From a checkpoint of a small waveform denoising autoencoder: encoder norm rmsnorm.
Rows from block 4 of the encoder, named by matrix and row number. Each number is 500 + 50 x the weight over its row's rms, rounded and kept within 0 to 999. All counts start at 0. Numbers have three digits each. After the name is the row's rms in percent of the matrix's.
# fc2: second MLP down (encoder.blocks.4.mlp.fc2.weight, 192x768), inputs 616-692
fc2.11 099:518462487435451442532489511475452404367434443557410524488529461500563511521514557465436542483475542468457440447543544480556453460499465490426454419411494464406513575524530409492399559494427500467563499495566391405581459453485413587
fc2.12 107:499485464393468521488415512402454500450505508433431505520540433483461495458483546399526451526509521504476446473360465399509516565549494428543506450391536499413461477428424382519495531460356454480502524454460417488482562465503517575
fc2.13 124:521485458555476514390469509444397428475480428527439481563509498465511524455509559533490485479464478469459434472459497501429530497480372488415402522486460414580460544444530411446389486454564590551503562466492453513476488481353474420
fc2.14 112:534505475614460433473490455462439437491433439560465501459430523446418544498521493531461486462426496433539425511482518498473418416478447512425431484448489443531574474415487472460505487484548462390645481513496482352443436507363389363
fc2.15 090:487500580476473534479484441560474436446462466510504559502501499428531528454535535578515497496494505532481509464459518466540515542506529449474454466476424481441479463497604503599471496495452497503577541526530473548377545460450398466
fc2.16 102:408521547521382506463408453551534496453521502419464500446504406465453528377467524514522446470520455528484447477576452403467522502485434466532457466459512499507466392438449536506468403434480453528505434584504439496541509469486499437
fc2.17 097:390545505528456561504464563514581598473551492529428526458511489519491488595472446467505487464511489493512566471629471464511525517570601485564523510547489509478367495480499547565472466501505506592516488548485494545539576460524464546
fc2.18 091:510477532508566556505534607501529519403450533477471496552500594600520540504588513540526471488470461509469507492452447470566549580496587500487516559530591464440390462436518466603560635433470538503378556478538524440550488416499509531
fc2.19 095:501513488500562522470506474387501495513516499499497388405428459448469472592485450540503478531492495517483535526537462483478509533510520440527499483526466552539501557463455421473583483443483553505473537476434517540521481511509541473
fc2.20 102:456462509549533478477462524424509427495482475553470521618530488502517525481466499488507502457480459489482435511563517551417394474600555539506453446430511481477612550462581529492478513538511540560486489470413463467498568470432401520
fc2.21 083:465504606450463481480527435524560547470464491448422474490522551454499449468513423588528531506505490437503478419390426511556582560470492495531491430517504391526433416539512501539431489343509453504564503495442471504436501518536491477
fc2.22 109:518505448497538437522573484505525518416546527465418495431513492487448467532513474537482510499487412446498479499482478530534412490515425531530558476448535561446496516412417417472374476380414425475451487535515533516552455409448511476
fc2.23 111:521580432468528576530585566439510507511641503515485489458494490600455410537489516504502479516534523506492568515465526534490337545476545504564520479463451500443434475450468603527548489530483586553495534588540469539564489461525558498
fc2.24 070:483507518553540476540504498504541515490476526531464521488543489433562494446468481538537501486536451524532540457610493592497553473515436502523533516563549484565518450550455520522462529447564473530492519499498541573524569424436505533
fc2.25 115:460510493492513510534521616461469405431489457507471533461471446470538478527519526487478526429429486478489466458599510496510420451485532484519529526505535501448469473392576533530454502509423475474403500505500539493531523394479316469
fc2.26 103:527491511512459505496381564444482447479434472532497548562424492559517564440536557442494487515576542469428520551476506504459334574476486462450509492409561520554503550357597455524585466556471525459451521489525501464460469472470468433
fc2.27 097:484435476517453403529604525520489490404432472488468575484481576482535521449459426459488532501517441467434491445521451500432474470507486527460557497421551462492446478473503462456522485535541482449486442455506489446541437454519376462
fc2.28 117:467490500421471481438444586485417455408602498522460453479466508522498505587482488432487517552528450527476489551491466444527451523528619487491506557544422461450465545557491466494466547584462543537475488472486451514573455495503448522
fc2.29 099:406567478482579552448537445482574568411509488421389506498529440505491449543470502512479523519471520499537521497426451514450444532497454420450482490555450464535354481466377524547549517516522542499507493478531508544519452513437489399
fc2.30 120:466490496539510428445515484534526555395455508384477498562449505538536499472518497550529445463568525514549484461591469538478465481561538581601454476468493490523587626489485519482418592482549497550546580449442458540483500421549333638
fc2.31 086:610470504605445476478466507502477457568550441563533518533451477540516509472500489540447542517533569430419488487481556462448409520524384597482467446410474514482563471450526533517454471512544557468465595487541481450582431407530413447
fc2.32 108:482484491491438444489544461519491456422402499538533510445468557469525488462523447542467449466517485520471451467604462555487551504469537460574415470505496520454536445551453384546486583470560540482512530485478416424568505529459414454
fc2.33 122:481472469465534557515541596532412412492454506617466476487488484538483430513533459489497525475456500494502489487549448603482537553407453407476473500487507484594442525504495460531512439476496534423501551500524515468644569515413563501
fc2.34 119:585504458530528491432409557485508523421508519451398437524532482547520522479528599486423467496486588450465497509427544420517378496500483509448462477470499544464503532479434440442538456562432486432559556427537512474536435481440430450
fc2.35 123:457478435517443455539499584495468522504475553515509454434473492479479461451474461444497529464450393467443454454612473535485474472452489490493506473507564531438489425518449442403493475506524492427492455428506498441665487469537489526
fc2.36 075:470444516472482442478511535520436501448525503572502520482557524461464482406484488482489550471477415579503487452637461503437585491538492506473464520526530505605567504603492517473489459525521591510539485558566429507514586518443602556
fc2.37 124:513422578506475466587489517554492502383484492404436472473401514489593473425505501594438458499551526453524479501543480459584475427480548515562504538510496447437491567462649537477438494472401565519509456497492459514388466485639444553
fc2.38 085:448523457476527494566520480393486445433499479520495475438517461471499479420446516530446515506510444516442487520517454554394456436429505464423523474435441521529494482421483458391611450509472465537414393539502487446526468489447533425
fc2.39 111:484524449493474494478503518516591522485484553509484508496448507514384510471509468476484481488483504566508544541537496538429317485538469498444502485445572584536484543469409479506592462561535458466512510502489494438604471480445555444
fc2.40 111:449516488519474499465497629546560457418478519459393494498497480509484490538442531491504512476502517521436476492472498505517409540450562476511533471497492466422441424443455521467446555518461422511487463452514434460603387476518325493
fc2.41 110:451458553473509427495455444504518452430356485528439448473443500510587466492499488540423537496521559508450488568514482459511377482517600427488554426426485449414487598500569458521562478533424475458553487478378488419374513557464344535
fc2.42 075:448466571556481453494494593524523519518469520500406400449473474461508499539436474573442615444456521463532513498644469510496503470550477503543468468589507470561510458621504551458465493500551512509577488493485510462481598556542471540
fc2.43 124:475444525473406509495430566471501406433497489482398534541543481477495525476511547391518474504500481501525396512466453471500627449516380489460426443502538524534407525466533554396459460476406474468466461510525419445473497509396593447
fc2.44 106:587480551500583492525573411482499521467561505472495492482491581489496463497510496552491490549526418478467485469397491453508558616447467533619461519500442477495436453507428492498492571451417534535531566511527467553475518443526602510
fc2.45 103:495499430483462532483619464465431478349551442512457483467557478396432495620495487488521483424417419467562470437484501498525561526452474514585492515509431519468423478455494488527435565422510542495514525515493470462579518388497477478
fc2.46 092:393474450551563454415501572464472513470386522416430452513484381445537554507494556526550533453454470514452475466501478512509520478486398489589435426588507515492444405548548500478490581489477507466441562467507483457525513384464389452
fc2.47 087:489524508496459577504451518448452465506477432580501597415494457509547517543514551498450540491517612507494546540531537503501494483474439447401447600466553506503495465409461502562578458583572501493506467590577532395530490543374512424
fc2.48 093:533575529403448509568473479485478437542499506513478521450484475505536502437513484503477484511542517491429519482480516478469517558480414446391506509430547519485383473404494439446501412433464481557472477439467517530465514455473628431
fc2.49 089:514458453437531487500433593451440460478541511552463484476474493597437504513484540488463544479520480458480503535560522525502370523568591493458442450455504532453494531527589423484504496515405458473484452472474549487540562476491533524
fc2.50 059:440442557493460473560491520459523480480400530535484508511538491471553449511466503555450484523402435478460468472545378483475550485498571522546603449522501505456489427520513531500500492496438467478407499497457465485518568461563389537
fc2.51 067:481495471428568425481568523518598561468502478503459495468492473473476498531465467520453591544495431570518514498545511452486446527552487502513509460528543539505529498556424515498538487600400527423509509545506514539537518484491495455
fc2.52 096:518518510468403470533430428510461473500519479506558470454524499504515467469485490511475456494507553450557496474555480505544585506509558529637507502430511559426548479438509476467504494521505570532597533498463483483512602563586522605
fc2.53 111:466500476555458446424498549480438538502472452445387468504438492485484499466465469468466516447483546420475427472510460503505394420476420466535514470450519401445431536444476572456469430485557496498494474465447489495541485465452364466
fc2.54 099:573531501461494499525431454455528569469559623468497503489496574455508549382497525423514377562541443495479486477373466513447570579488523517487431487468489526490446477488416441406528532431468490530570506450535434516501498450454703486
fc2.55 110:521511563471449485437456533522446409427492463427414448487466512545443404486523528580500514527534528494454504489487478440538535581436464470505481481551478493542492441511394518468476467490450636499569543515565463450495461484489527532
fc2.56 086:471437525457372459580480521540437564493492513440543525423517444503448511445490463444519464470520417489479382457529493492584467500551595543563526499412508488413486520476514452467429480458467474496466442449447519545455518474512608562
fc2.57 076:495519530520498522495440510509538531498491488470457472452541398488563502493458519553451566477500574447556518483607435557496493457447440526471434483502513480569557463533400491447467507510624403524586459498504551448574497528417530455
fc2.58 105:458497486436490428484497566514441543447539536448476400434482417518469466400473470477500514492489417463474439473530459505495440475475461483563495557496501486500494486476428473430488456497374555513461468479458463513503515487520535590
fc2.59 076:513575533607497445485483409455521481434464432477464575415392490508598484498473473547481527500550589452544493531512441565490481526474471468446435476471522485436487468471458512510543477486551560509513490511510544474495514541440523409
fc2.60 078:487495433426433511494528370443498505521473581570538490463450447479434542451482497440466488525534441567445459521472475495399448518519500479504457468421506474543541485501468471504617553475530501483439479493456462463537560541516554397
fc2.61 123:480513430520477402453473479461421574418508518489417475425508450466504535507472501466458524470506513463508437499534523504415395442506537415479450514437400535479416475471366393450599490575475436529630445469494483497499446523449425408
fc2.62 088:546471574498416471561549500514414577481558481524456450403502477538452520552508466497460498490512478499447473471543525331621535444530520531531480555503518429463446535529529526510415443459472502534484478531491473563464549486569555499
fc2.63 087:439427474507481373474430455543577546470477506562416469520484452512537516465490483493415566496525449407450470514458494511409345457538468532499434421408492429476541512500538493590471527451481438412502477488477395392532521497529406442
fc2.64 110:449518525383537530430492491477545511391493462502448560465522455461544430467524413558464542534525590520520559479445427518471584495473394445476473415518493493517456444578389587606514535542487512494564538553500448457467515491509492475
fc2.65 079:593558463446462505536584491473572503372552530519419467402477503511436457598458407530427491521480452474465560529456472535478422492477418530421561470511493484490419510473410479515485522441547434479504493446447498463600454449512528417
fc2.66 099:531535492520531608498478528503510496485559501502515486542451554491497576505534528487524459495530520521469561483535508454501493586555521569578427530434559543503496481545547501499418592497481541473524566465512533507499574365511517559
fc2.67 120:450532469510419479464459522492400498464502435491523523466551467459474553500447509433484487476466521485550400497523446568477518478513545487548477432405508532390507423489526460482542519534513502540557452487455471477528519576443467420
fc2.68 098:541505542578453459490462419498550508525420474498434476579475593457462584438524564532502486413493471490466442496442483465459566513465448520413408463493577481582553477468446488415498458442612416437589494517524489440449503519430472405
fc2.69 101:536505505462432469574581486509502532402493536565453496426389519398437465510502396531520506454505407502558499447563514571500493506474520452553489567504490447484487472429408443528533496538474599554592518446478481506484587441550417562
fc2.70 054:503492524518396585577533465465608460553491532583469495542479577515425586529477424569418562427484463461424552467488445455475475533471408480463458511447522436552495420466511542521471508486512427509544487536455463471542436506464448410
fc2.71 090:576537518489546537514491550441532437494476529506419485485479401524564456598511497497520488559460469491501525512430467560550468509420385467483511474619459458483440434472468484512496586449492529479435534466531476465538438484457511439
fc2.72 110:494557474457466525460484524477468484471476535509476478466386420529457473436496466508446464497513555498449536533488534466496318556466580460588537474402495453411493418448515502570574513490366555480381520461412487462514565473558494450
fc2.73 113:514486413469401483409457586439372427484519426506449443548505443494429531560465529462497531485480470443452506503424456466473490492472399536461484472497535469492461457449521502448451493518577509466484466503513504421581427477525450378
fc2.74 087:449497570570582547587560540468514395530545499481520489390507517419506478542491506519543466480429366549510526484517483514490469491521574489494524467538463571461418421469544552536538481468440386500465468522501524540394481453435432464
fc2.75 099:485437516574489487557495493569503425450496542534453488580483496480572528493586558530528486510490456502446498457483556461522487461443487551471417456459399398501497545482613474448314523435502441481502568465601406526475498435434408536
fc2.76 098:517450557596505484576554433534475457493449490482506487512544592422540480516554483554547530477461526459453434439437540462515632494504476549513489522453466492465480484443580409446354464446535472568516503419462519575421494466517487541
fc2.77 088:491447516476472473500443496464520386394484472552479453534445419521553513536471506583535615502490440461481459461573470545479572581464568528478535425485411495486501513531618444439430472466486562536431454487532508469589474458586451545
fc2.78 114:449519521501457498486410498450440459512436500530499464499499515447559531503485522449524506562454518494489488460474460415467604584426477451474473545552415451606389480458465464384533431509531474484589452480563501497505453516401471430
fc2.79 105:421456497512504478496555523425398396357425475478462533486472498451495443444494481489513441434448468451478509431507504557438447386488451517482518490444466513385466443395547481454445538494436595499475547494468412494479510386459384540
fc2.80 091:552513488482531554507460489432432384509512475469513469521508541456482455414475532561546485461538530474523495440477512532514547573521481524522376418451521582539507502547551491453398545441477512555541552489479499590436569432446678508
fc2.81 074:500480481443370524600497453472572561543594527554510471519518455513424535643512460444564501569508425508481545509466534393487483536522495521555548506498450472505476474469496458513514509440497454526483460518454394552513477635594524517
fc2.82 087:452434584525422471585475483606471425445506489522489524502424457477581450579495479559530542507548483531521525445586523446544599534533627548554491446492427449469517504493597542494316482526445506530558487481478439583466525462648430596
fc2.83 106:466478474434550530519443532437429415413446547441510461459548489434455467491496509472521444496472461533526487533438485455436465556507525513563496421480507623471490460536514439487564499513334496459504474443431504560436580483474632476
fc2.84 098:511473527567521413546476466563542433439457539481433445437467539551549432478477496552480510491499482448496472473550534527485381561426474560522478416491414536534502482532489502420421472441450440429543481454517480500528472404511519486
fc2.85 083:482455488514512430589510509448479558543522544465463485535549507556562518378516496459479518520513508451419412473440471546343456509515444548385511443397487478545448548429473432424535484459479406474526452463502477517451457518555538513
fc2.86 058:452491504574656548515491416498570508510500570465433470489597376509593497504478574498432520533487502534508518558503471572429438474510474513440494537547441521550474538591488476498528491465527513499460497531517543521481526544384608436
fc2.87 067:483452475522548479545474421435597558460447536537425545521465440509530550445464524489455518446466462482493464548542485525417374448515445512436546544444523464532553582433504468451558460495550423489449444516475533389452526481392481439
fc2.88 105:561546560464499501540512478528498534555544520572572487495436567520489504484519391577476543562628599494483583486542518509483560539534443527460530569477524519551498555488491471553499470478457543547582537494447589584489502511569567556
fc2.89 093:559542444446471531463495510442476578450612439455454492447495438527409417530513494537489432545570574495567511514420446461538453478535534507541501446421519525481476519386375483570505481531524499532647533528471456506605451449491501469
fc2.90 088:452512553543468549517523461550454408474485533539434469362441471481537496578497503535462518504492523502435506507549518522479425497442519435424397517500472525476407475556590476534483483426535492564497482493497472519508509525448532407
fc2.91 101:476435559488389538531451563505387408418470480553432513545547499434460574533493557409468458439448506548523447520512488393470476426525479463419383535455534438558517533446610545494477491535495532459525453500494446439431499530394512364
fc2.92 098:462498454395525537479495509477542536467520513502477490462497451494508500448487534528474605549531541555527561498489448478454602482479428454516478446573477549591441584549469439459551521589500483508582514565569503506539493523532655470
fc2.93 115:522524511499491465568470494510445463419438552420458461453502550455532427474476479551512435489508513489523456515357467467512543489456555533533477432499408421424455496527549509451385494473473494494616483418458487535380476458497560459
fc2.94 074:531557488530470548496465492490501539559550557489488437439523490467486491428489527526451447495484494488460508490474528409487427482505451538475447573487448485567530547507475495421430447437492490575579522498513400519484441508385541428
fc2.95 104:485519565537514587538467484555543379534538501544438549504445499519520513596519481484546542557488523514519552528529508493528564527521410501469569510523451523541373519459548507545417419459468463490481521489527550596530467468467541473
fc2.96 097:392403549499493492473501562572446510463434425527458502478542432480499476506519552561477563436477507520526470476588494471549546381600616475458475488487545452533578489538605451549415458579503407494519483530462493528456534501505319507
fc2.97 114:499403565564499484511466470481472434517466485564531444450459522475501515520514478503553562547473485499529536505572477542526594514484477475491485466504463543619568575538528474440480427496532544484583523484504530520467510561402570557
fc2.98 121:460525495506401474524445529512496502513541499488494519477466431436457535453433481500513446470531452493457488501518493401497498565496545451612492503466495402423411426396504531512396473386383392542427440503424472498475497477524461422
fc2.99 082:591531493529471510498492503453490403569496583525565501509378509516448503460552578527526486574514582622512593560520524500508464514481452493423416515525538495562523631441469444489525504555528519476526569489530461442522490508489650453
fc2.100 106:444460477525584488540530579448433500436402547456445439516487570465543543509512488487555453461472446460488463515442471495449593522494490489577548474559550465516354510501580481412465508411479408458459504428452511564489518437545505465
fc2.101 114:493448513458446466494463470525473489443587478486477461441503446570459446530516443559467544526519509448486476509482475464561501536518525547532475445447476495505499531521571464591407471409448531520411506504478487483518509514575611535
fc2.102 101:450520532488461445471532491496548483409446492522461470565517558458473524516453468526512558452461389530479501481505452501473464528534634504504588492518505410479498426495503490481539517503481455481481435479463483365519518460459333536
fc2.103 110:510463492459488611511442597535544500393459521524414534453482517528550442456509516553463507463536629488508490517524529495551426560465579454555490442470488512478517562481624557607436579456413529486520504503505449507551486493558520569
fc2.104 097:462520541567590502587547543486588516649479572528497491511465494564567510464510484567541615510469459497488525516586474619460425530538466482470472453550476471501435491498503514557537504466594512517454525483533562515528522498503473488
fc2.105 091:493456500480465531426502420483432486391477439488467526484554509430464515486483460507491471501469473443515476449396490452542465490520458541508507496440556475425553417524500427589515472451446550438467520481460520480447584451379512483
fc2.106 086:560545430525466460458468425463484486500502465517491488460489425473464520416475493485421517506438504456479487493444490508442401511470401487411543492425512507512449447397431403465551467515499464455505471462515544362520498467386553372
fc2.107 104:445434547508495454467518516596494542435418560474510503510492460550556502469499516552505505443517492577448444477556432457469566487524518511518366478595496432542566486650518509494452563557534487504434528473522428458547466511551424497
fc2.108 101:513453514580482435473496488516543521447557469489517513426469545557444530465510509537460526437438458492447460503481464468494490433522560549396487499458524530453581450479458450483522417460538478528490443551569483418543427513402489457
fc2.109 098:421469456486550463432483520442556489392431450516398442540450530463547478527489484498496521458473507440510563509540550503457367529504579460542495407454469509424476499474537537535563496494414497457584550500437444465472533468479308513
fc2.110 109:440596448410540508367561566467416514418535382439402524494490446480436459552476471487506548487443505490494519459454451517455513491518455446449504462508572480556346417463422504481491463557561474557471454494506532473619476433486476435
fc2.111 088:444545529592521476558466448433540472433474477411502528531548538451510525449480521501524427478472503494558466519544475548423477529463522490535541517421534516441515458351461443422515524453453396504497424480414505477487473528464439470
fc2.112 082:513448506469439470572472527475589543458513521514470523527580494547504538490469500502495593468485485447492436481487495555459487454520474549443539461446523517482536563459483409425544532530564396529472383512513449397485457481556560593
fc2.113 117:564495523512505488522465548529522457541480484478474468445468477527485487520545569463505527509481435509474480475546521523539369503492467467517428467503556617453489467439445465551581560516480511499466561537564478445488504429476478523
fc2.114 108:539517447487480439516525559441476473522506470515484506536465643485410468395469463455468460507515528501481502518403528483488393501521501484496548522473552528453539544409423432457564505556411549441576564493424494489485465478530455540
fc2.115 074:463437513413515442427523542525537572457572473505441465497583423479454460494493477499486536513411430519538435500538412488475588474581524532534552487569523553586534468563473519418506489536470537452512469535454456433551572505565462616
fc2.116 113:485479488460470502454499525524452515477450505433457452445476449497517460485556504525469503484473601454447495465400472456532562452508516492466526427488517485358390492453553430519432519508473526466559564451444443504487477472543486535
fc2.117 110:555478544569431462552549469510461417529464535548523489467436540474517524543531453487505461536469379466425548471578537525539492486413397532546467558533404417403507485508506543449392534445473577421400530462548454480484498401446453562
fc2.118 075:457539479443490482478518405434510515477457453527453515475440453498617478475486450602435565532518630478420514531471454515449465480444427428410519551439459417494440539435470450541559459536589578508513487440431491406496488535450389435
fc2.119 114:510481482496415459435501482538555439443447464444514522553472545473509495497485482498499457497455472484411503420455441450535591563477469545496526431475626476417548386441475483505489569465503458423362534495515440349588471442512368506
fc2.120 073:497490484529537513554536511498550504590452519539497522484401463499453523512470514508476494468460530587478533532511598492447365497548467470449536484551544502514515539474526478546534522551427498454448578516476455484544499527552466415
fc2.121 095:573443516464483515542517482552532501481457503512463449502477514479471454515488495593526548483534477443518445451435492491529584541499470573548518467524484474546566483526529460497360522419467467437574530457490470544491516483570481509
fc2.122 104:455457459509558544466541428450514521443534504571493450494590515461404538606464503449506555510437416535470521534524505472482483489536581494521498532483398523569511531590395456493604447555557559498501485541494529494579513537373497452
fc2.123 095:499482507515566545507475568462531468443532517528533513524481585556460524488484522577455471570571518538521525555443495496507423581543661562516447479489483562538527473532513579554589527483443500532511527559571530462509497496441545374
fc2.124 059:532518494594422470420511515580577533504555496450498532530456550508391496495490449512487463508466515564561476479513505456585418506596481549534507502510555489475520470520428549525433507483486503446525602505458444548603474486488451466
fc2.125 084:417444512500441445501555542513448506468469528528475491429462444497468451513471463533498518467452445543455464451578457471505542452560550442507487499579464464459454469569511489513472515557493604493453536459497437465559558484504446574
fc2.126 091:476492476533409427489475430494543525431416481489444473444415432456498522557509472447500482491422471461564469571531471538508414446452475501599484448468424518454453566373548449491471499453496517464519505528504424413432480501499484508
fc2.127 109:519427548555517398571516470478544532445511506467549474504500652531497456513468479516545484551508456493485511475400490417550602526541554587553595463558511498528523469534514508406491440501390492450527497507501468552466488460553529577
fc2.128 127:519542482510459549479484478541503526600486439618540471481483500459464528522475465490424553492481564533449523460447524466459466480546522426418507553466606462575566501507484425620569468584537483463500522492464547447572515570451387327
fc2.129 076:512456498458402490542477537509462489404464505508466476535522496503515449513504494530467483489545525476482499483501491451535678445496522529557489502510488494460509544522604492446297521490404525567511499438484444483509517448596490648
fc2.130 104:512506467453458463416435552361441494503451410491501504455492461453462535402469518473486489470475505450446475466504467454491571423537422513470479477424604559533486471442508457361489450524544408451496456538491591383521476350407463461
fc2.131 119:457549546542551570491491560543575503546502480446402467503488538443525506593486467526491538464497553477535518553491469510436505503443425434553501458542489546579417420547561538468473455459519360454457435522472535581484433570530470300
fc2.132 116:479448443481480496494534541506488509421459489604514512546472441547512535512498462532483574443528477483436477487564511559463473481523594521441539488503462497468505535556591480580489549537549551513467519477509432414598494499558398514
fc2.133 083:503487533447482565476490559426508563430562522496543481558515509543472518566492486466556465488573472528493520514449429499525476579547595501600507483490491532480458507442510553617592533466513546526526496550466497558469511483545440460
fc2.134 072:461435510511496485560502547399501425557453502516479481524488465514515506455515527511530485450453423474455442484508523499498436475457470513581509468532438479479504511349566549488465488430465476488535494529522449514421439467483351518
fc2.135 081:514459569529484453542486443494520491523512535524471481526521561563576482373517582558495482555511523506486488497543488445443592529537495594415485536551431463569567573535556512425457480448506602472562573518572475460427559517464579533
fc2.136 123:473513439432509520527529584403482494412505562442430492533528419486499443602499467437522440564541533505537500525385485523543430499479468457575570448470500465399392537439551480519431610455436479505437526410356495583499476431511502464
fc2.137 103:451504533533507490463474457553571517449442444465458526530567452566544552459552534486507515422492508464518443511525486506453462473534503537476450430439510527422511439491542512545504553512534459508484475497478499423415515484503402470
fc2.138 113:491522501505463532605513551467419404384493472396459527503469577382568457422492493607506411453576476457475463447475468457447544505421469514575453524467531471429504418356532536488374579408430518513454512476543425518419494404608448461
fc2.139 097:458492506493475449553503504508527525476535556502451474337506429474565501546469417440472533500471481457549451452619491555485471462583589461529467502488471574420425487552541400545528492531437493601535435474448498571445536566521554487
fc2.140 096:502482445450437421494505514515468482478499552463509484414433480523463490512468448434479512554502461529481449539550456497476413518507575464464583542467529564486497556477502355401545468511460509497456408459452527498565463579554606524
fc2.141 098:509487484455511465490507509462498604467549508525479467487425499566451488510521458478495489545602561498481508543474478462510443475538560505549513506479439379580437538510491533445520455512506509492537481567444482512496460493533559485
fc2.142 100:446437458501442449553483541441485513417513499517397433460499444503475509495486501482439547460464536464472451553525522495475388398455429459427455527420448425543501608464448471454530454490450511518572447526490351441515450621452501484
fc2.143 105:460488505456546427529458471466512554445464529412499498448491551449573427439466447522510512549597545464506470493459483520509472466519571511562533449426491575460485440550513459403568542518444487488538451455447453483472459446565488492
fc2.144 109:429485464424464494524450483463491601472518507514419416455551511460472524502486535451484494495509455479507509489533473495509521455556571512552394462470513507540465553552485467475481458502566432518609438536478505509501607521450583430
fc2.145 104:529456509522549517465508423545529539441493430471470495496501514490519512611577519548498520537510516469460535479400472384575583521530513536552504489499569487527463521498507463550433479509543487458483576498526549532508521440491442523
fc2.146 110:538535519487485520539513424562526496456487515514471448493527576473492529514460466549472521508537508498536538499473517437485541546527533530533507524491458537543524500562476427464449455505479474516627503449427587560502533618544540500
fc2.147 107:424506535467583454427467467519510479440509490439452443550469540486529473450474510573547601503556477494459513426523481511486537557504537502488469468546461581509445455568425507484526496504509532529577511443546490473528480394510383517
fc2.148 103:489462519532568515534499490494493532539557506517526535455532431496597519415505522514480475496475535440473492487472502525430570435477396556486536560445484438603496551409563515450441412442539424523481463527526569539486470476430569432
fc2.149 114:547465540499538496504513549474622429559507456506446451594497556553503478585445506499558527538500443467502488535472503457522459554532464565585533459610477487556520487502568547491445504446428519445412509518496475498496531520580389504
fc2.150 097:525524528416541514462532482504524560482504449478501487487458446505523457419509488606514523497522496479497466437481425452611592515463503545545501484498512465572553499521504482515447470443463522476432492528540509505512520446532516507
fc2.151 093:550477536539520541603537565418451466447515461548445518472452503533517516552513523532490468485480456485545504534547499550502519467495464453404533528475427533514490535381637411463429425397489531538495479535551496569455423505563545512
fc2.152 100:503477507567544442500522447543535488485479548481506473486495548476498441473527490598554476520516461498517464448386495541504489597499604503600510464516440444495504452495510427552446566435456474496488559421450462569466460445513482517
fc2.153 110:481511523460492524405492540438470480390499391488454513471438473478401457481480452500516498532512527516504487472498448426502487504533471432492566468448549507595444476424416492465597389555482507515435479518458491461544513399460454464
fc2.154 089:417484549487519460498457542524589443466370530515447442588504516506514510491526500476549504471481428498470500509501450513473560622498514476556556376450597515391423382458489507479522546393412414422463473469440476415533577423542445565
fc2.155 087:499568509554532517528526496456506434398431508446419485455393531545495488488526515518504422460529542455506454511514453520496470491429519479483479501473538506480423483414527501450489541376473477467508497444506479408458467420407495471
fc2.156 105:521469521575492503546514561528501523457501497540465529422440433493570539626571489436505511442400398463472477464577521507506445458456397512496393518524485522461401464503537514548436596458501468443448485512591428457564432428529421407
fc2.157 119:436485590546516540444509502476489469385484433434419499558463486446493442502525513574528452416425506474526495481482446533433488487439472474552418482507467449530491437415504553551433530450525580513533568528480430525420554470495404475
fc2.158 124:479530438522446505414492574493533515474578440429452460469565485486536479482501520537456545479458547462487490469528488449545509440443508508505516457507509501433503439424451492496464584488488501482520499580570429386597386468521351514
fc2.159 093:463493464488562528482574500516523596376605515504459487507540572524518538626511492529495481484540521464513571543493473408515577584569635574567536520513429498560460521504531581492427462461455474514474466538534530531556483419487544508
fc2.160 102:512482526487492497495560479503435477438494432484439437430567577413440516579469453462500511487386408528523493472454517403566522516522544458507470527585457438484379481525414417538478506456427520486614469491466498531442508463475480434
fc2.161 084:532505499414520555455466507435456493475512544461524472462452549529453435464552456586499466486530579497490578543368478506528541593488576462465463487479494485497534495519471449569531494516469576556542557493464504495473537536482709461
fc2.162 094:504557547486528538490615521465492524478484492465462495435406464519449480545527422587489524441514526485553489527506463478475511452510438483552561589604509463560482498493528503542428518434470496581501499504420529498468509518589462500
fc2.163 114:466486506488480406623518511514551496478505544437473509476503609493487465468472452508517483467478424497524460452534500555489521453551571531617535519485494512440525458426419471478525567447423501568510464471487474514457540462611433671
fc2.164 093:546604504533536571507498459446459416497540532421484443469485529428506439486453489590507416537483552477471575499405528544495524512458385498520444518568430504476411474480424542451429514462485582477620569421451529533415490458405525442
fc2.165 107:487464480575543446448506415538444465447449465491478473533463493503543505543481467507476478559544578451470416517436472482490441501492495563532573420430540417505535460492535483528482544438470497485415498432431481482498446488523500432
fc2.166 121:434472462518492473494476492493452525456562525398485476542511478515475459487537485498531451519477485442552528486416429528519551529490579535599517452464452446473464475412556456427422492424495543543506523514524472531432494505531621545
fc2.167 062:416546571510505578487510487471535487536439577475396442478465491430551543604527494501542557486476442479458566499540408474509529521447396451537434503550500420551395446497487551495467470454596452512439462479528497513471558460391529426
fc2.168 087:468519461408376443542502575473531516504526461518514485522440525554490483539528425425525525526523515500534503469566488457479505496562596463552608481471570510397428468384499479474572533615451507547513492530454444510531495530669448619
fc2.169 119:488541513468455514478490556488518405449540467549450485480505505543479519530496489428492564475427489485469538539527476561490478493501500462295550450445540581488440511488535464455538419517567567511536435514509499472504419527448591497
fc2.170 104:357495472507465460511551531429479504519555500554487420464481394501482422501490481495513541443431400488470491471648449548401503440520567432501552528521522476510483491437505441452505433523536559601438461489450472519535573534540429594
fc2.171 114:469509503487437531503422589449483477457395573539543566545455464455472565466526428430582461517506425533534465511633462551468505522498503465528550506507533557526436490413560489460544460530485516517468450433450491533522527458481545537
fc2.172 111:530472490534492458485484451506565515564491496593457467475455476539566483405519535540464541499478443432410548477491507589489400522454504477443491427444457490471480484438470468465554465490577567521458550476575444391593489473446505518
fc2.173 115:539488472436599541457547530457483409456451419535457544528502490396477463517519483505553464518529516527537510480482497498455560488542371481487571483495572543639444559455569456503451502505492463453525580465435525502496538396405461474
fc2.174 088:426428571431553449530522537444454526429508515512529484505549570490512420377477433537471439537503479469482498433477443501479645500534597532552536445502557452566469464527582552443506461429445452468502470518435483531447552428579571519
fc2.175 107:435487553522481454528480504649525594432541575463459510418508442546448471446510487494445461480504578516566447483454484506465438445530606486608465525396526464522555572506484452512443437446469477570494484490426438509468519635523560549
fc2.176 112:540533497537547434459528498448466437337429485452427540484436552492506471452522471565473427468540518497497469471484473538493440432525448484423461497506542494481483494460483431530471537459452459440525537457500458464457475401476402459
fc2.177 103:563433507499429516501500401540527486446455503544500467484527503377497511546487495466471472502429429509506529498527486432511425508472470551566502583484452474602574469482466502468578506634555595426467456477527547381436581440373478463